{"dataset": "synthetic speech, music and everyday sounds put through simulated rooms and audio effects", "input": "log_mel", "encoder_head_dim": 64, "encoder_fused_qkv": true, "encoder_inner_norm": false, "encoder_moe": "top_k", "encoder_shared_expert": false, "encoder_patch_size": [4, 4], "encoder_widths": [48, 96, 192], "text_encoder_activation": "gelu", "text_encoder_mlp_ratio": 4, "text_encoder_head_dim": 64, "text_encoder_parallel_block": false, "lr": 0.0025}
Rows from expert 14 of block 5 of the audio encoder, named by matrix and row number. Rows with one number belong to one neuron. Each number is 50 + 10 x the weight over its row's rms, rounded and kept within 0 to 99. All counts start at 0. After the name is the row's rms in percent of the matrix's.
# up: expert up (encoder.blocks.5.mlp.up, 32x96x96), inputs 0-95
# down: expert down (encoder.blocks.5.mlp.down, 32x96x96, transposed), outputs 0-95
up.77 097:45 44 60 34 55 44 48 33 49 51 64 42 50 34 32 52 58 53 40 51 38 54 48 67 56 32 48 60 55 26 42 51 35 52 62 62 40 45 49 42 60 49 60 46 53 43 67 39 47 42 45 47 29 62 48 52 40 43 49 39 42 56 49 53 39 61 60 65 49 58 44 48 49 60 22 53 42 62 55 44 52 67 45 64 64 43 47 59 61 54 50 40 58 64 42 72
down.77 098:45 64 42 54 37 51 59 40 37 51 58 44 62 36 44 58 55 71 58 52 56 55 56 44 60 41 50 54 44 60 42 65 58 45 51 53 41 65 40 67 54 61 54 33 42 53 53 44 47 49 57 64 34 50 40 50 54 60 53 48 49 51 42 60 53 40 60 47 73 57 45 67 56 59 54 41 41 54 44 50 60 57 38 65 73 52 66 34 37 36 44 22 51 52 44 69
up.78 108:57 51 19 48 36 47 65 37 48 47 40 70 52 50 50 51 53 43 51 54 44 54 62 47 49 52 61 37 29 44 61 44 50 39 56 58 51 33 47 52 36 54 38 46 43 45 50 62 35 43 26 47 47 47 34 42 61 45 58 45 71 58 34 40 50 40 54 49 42 30 52 49 51 51 63 24 42 53 49 59 60 57 43 51 40 40 58 57 62 66 56 40 48 44 46 37
down.78 107:42 31 26 36 52 61 60 60 62 32 54 50 55 56 54 30 68 38 56 53 44 55 35 37 45 36 44 51 43 31 70 50 32 46 57 42 49 46 46 58 29 33 46 43 67 50 49 47 61 56 49 55 35 63 53 48 51 63 39 47 53 56 51 61 49 52 45 47 41 52 46 32 43 46 42 53 38 54 46 58 47 50 58 50 39 59 51 51 70 46 34 55 62 38 38 46
up.79 108:46 61 54 63 64 45 45 45 52 49 49 60 71 55 38 58 61 49 44 33 60 74 33 59 49 49 65 47 53 50 48 59 47 53 37 72 43 48 59 59 64 39 41 76 60 43 28 60 32 72 45 63 55 40 43 51 53 62 52 46 32 50 50 50 56 43 51 48 41 58 48 44 42 52 51 42 60 45 56 51 56 33 51 56 41 43 67 49 39 62 36 64 47 56 48 55
down.79 109:42 59 56 51 37 56 29 44 40 58 50 53 60 64 48 54 48 51 52 64 41 47 57 76 55 42 47 68 46 70 51 67 51 31 48 44 48 60 76 55 39 41 44 43 45 48 57 42 44 55 63 51 44 49 43 44 43 51 52 66 52 49 78 41 63 45 47 58 70 32 52 58 56 66 44 55 73 45 49 54 42 65 45 52 45 50 47 47 45 57 40 41 46 58 61 38
up.80 085:27 35 58 47 39 63 58 61 36 67 45 43 55 64 57 64 63 34 38 66 40 34 44 39 70 52 49 53 45 35 43 40 39 33 38 51 50 40 49 43 52 59 64 46 44 37 52 36 40 44 33 54 43 35 58 35 60 37 57 49 50 46 50 60 51 61 65 56 56 45 60 50 67 43 50 57 62 58 54 40 49 48 49 54 57 42 45 36 57 50 51 43 63 35 59 62
down.80 082:38 49 70 38 42 35 38 58 64 46 33 56 63 70 29 47 67 46 57 60 46 68 51 66 41 58 58 32 44 48 46 53 65 65 57 60 31 28 54 47 58 37 45 38 52 48 48 52 51 50 45 45 58 46 40 41 47 52 52 46 65 50 53 46 64 48 49 50 60 49 35 51 53 56 48 56 52 34 58 42 57 47 61 31 41 64 59 52 52 62 39 69 34 56 50 55
up.81 113:61 49 37 49 42 21 36 43 53 39 30 39 61 31 45 48 65 43 43 50 45 44 44 44 51 56 48 62 48 63 56 45 56 54 54 54 34 61 54 68 57 40 47 47 66 38 53 53 44 50 57 66 49 52 33 49 66 38 71 52 49 65 59 44 50 59 50 51 30 34 40 59 62 60 49 52 72 39 61 37 44 42 53 56 40 48 52 53 43 61 48 47 60 52 35 57
down.81 108:47 33 39 52 36 45 65 41 45 56 48 40 43 37 66 38 59 49 35 53 48 60 55 61 60 36 52 55 49 62 39 41 49 63 45 61 56 84 53 58 61 51 52 62 60 74 48 54 35 41 51 49 58 49 33 56 58 51 66 46 37 52 55 62 56 59 55 60 69 34 61 60 66 50 57 39 60 41 57 59 44 55 61 56 48 50 42 46 31 44 49 44 39 44 42 49
up.82 108:43 48 50 33 63 42 42 33 66 45 64 49 68 32 54 72 38 49 48 61 53 46 50 63 68 61 68 60 57 27 51 51 60 47 49 53 49 52 57 50 52 45 57 48 50 49 42 32 53 40 48 28 47 40 42 50 41 50 51 54 40 30 56 48 47 54 31 48 54 56 50 46 64 38 51 38 63 54 49 46 69 50 65 54 42 64 36 32 51 33 55 46 40 52 60 55
down.82 115:43 69 59 56 61 48 54 42 57 53 31 62 61 57 47 53 59 63 54 40 56 49 67 44 60 57 38 44 36 37 49 67 56 42 48 41 33 42 49 53 50 39 56 48 31 66 53 53 41 53 48 31 43 43 43 48 56 59 35 28 57 45 58 65 42 51 66 33 46 49 36 42 52 52 40 28 38 49 49 63 53 46 50 53 51 56 63 59 46 34 36 36 68 39 54 42
up.83 094:50 52 44 63 54 60 53 49 67 50 31 40 68 39 67 59 55 58 57 58 44 57 33 44 56 38 42 67 55 47 40 54 55 37 41 48 42 50 37 63 57 60 29 44 43 44 49 49 44 60 29 60 32 44 40 45 40 49 46 44 50 37 40 58 55 49 64 56 66 71 41 53 48 51 43 16 50 51 53 44 49 39 52 47 50 44 46 40 70 44 52 58 48 57 62 60
down.83 092:50 51 52 38 49 50 53 43 56 54 52 38 69 83 38 55 68 60 50 56 40 59 42 60 44 28 60 34 32 44 64 33 53 58 28 41 63 38 47 73 39 40 67 53 50 61 45 36 51 53 58 45 45 33 50 48 51 60 44 55 50 56 50 56 49 52 58 55 55 43 55 54 48 53 29 48 67 48 34 48 51 50 46 56 55 49 40 48 33 61 42 50 52 46 48 63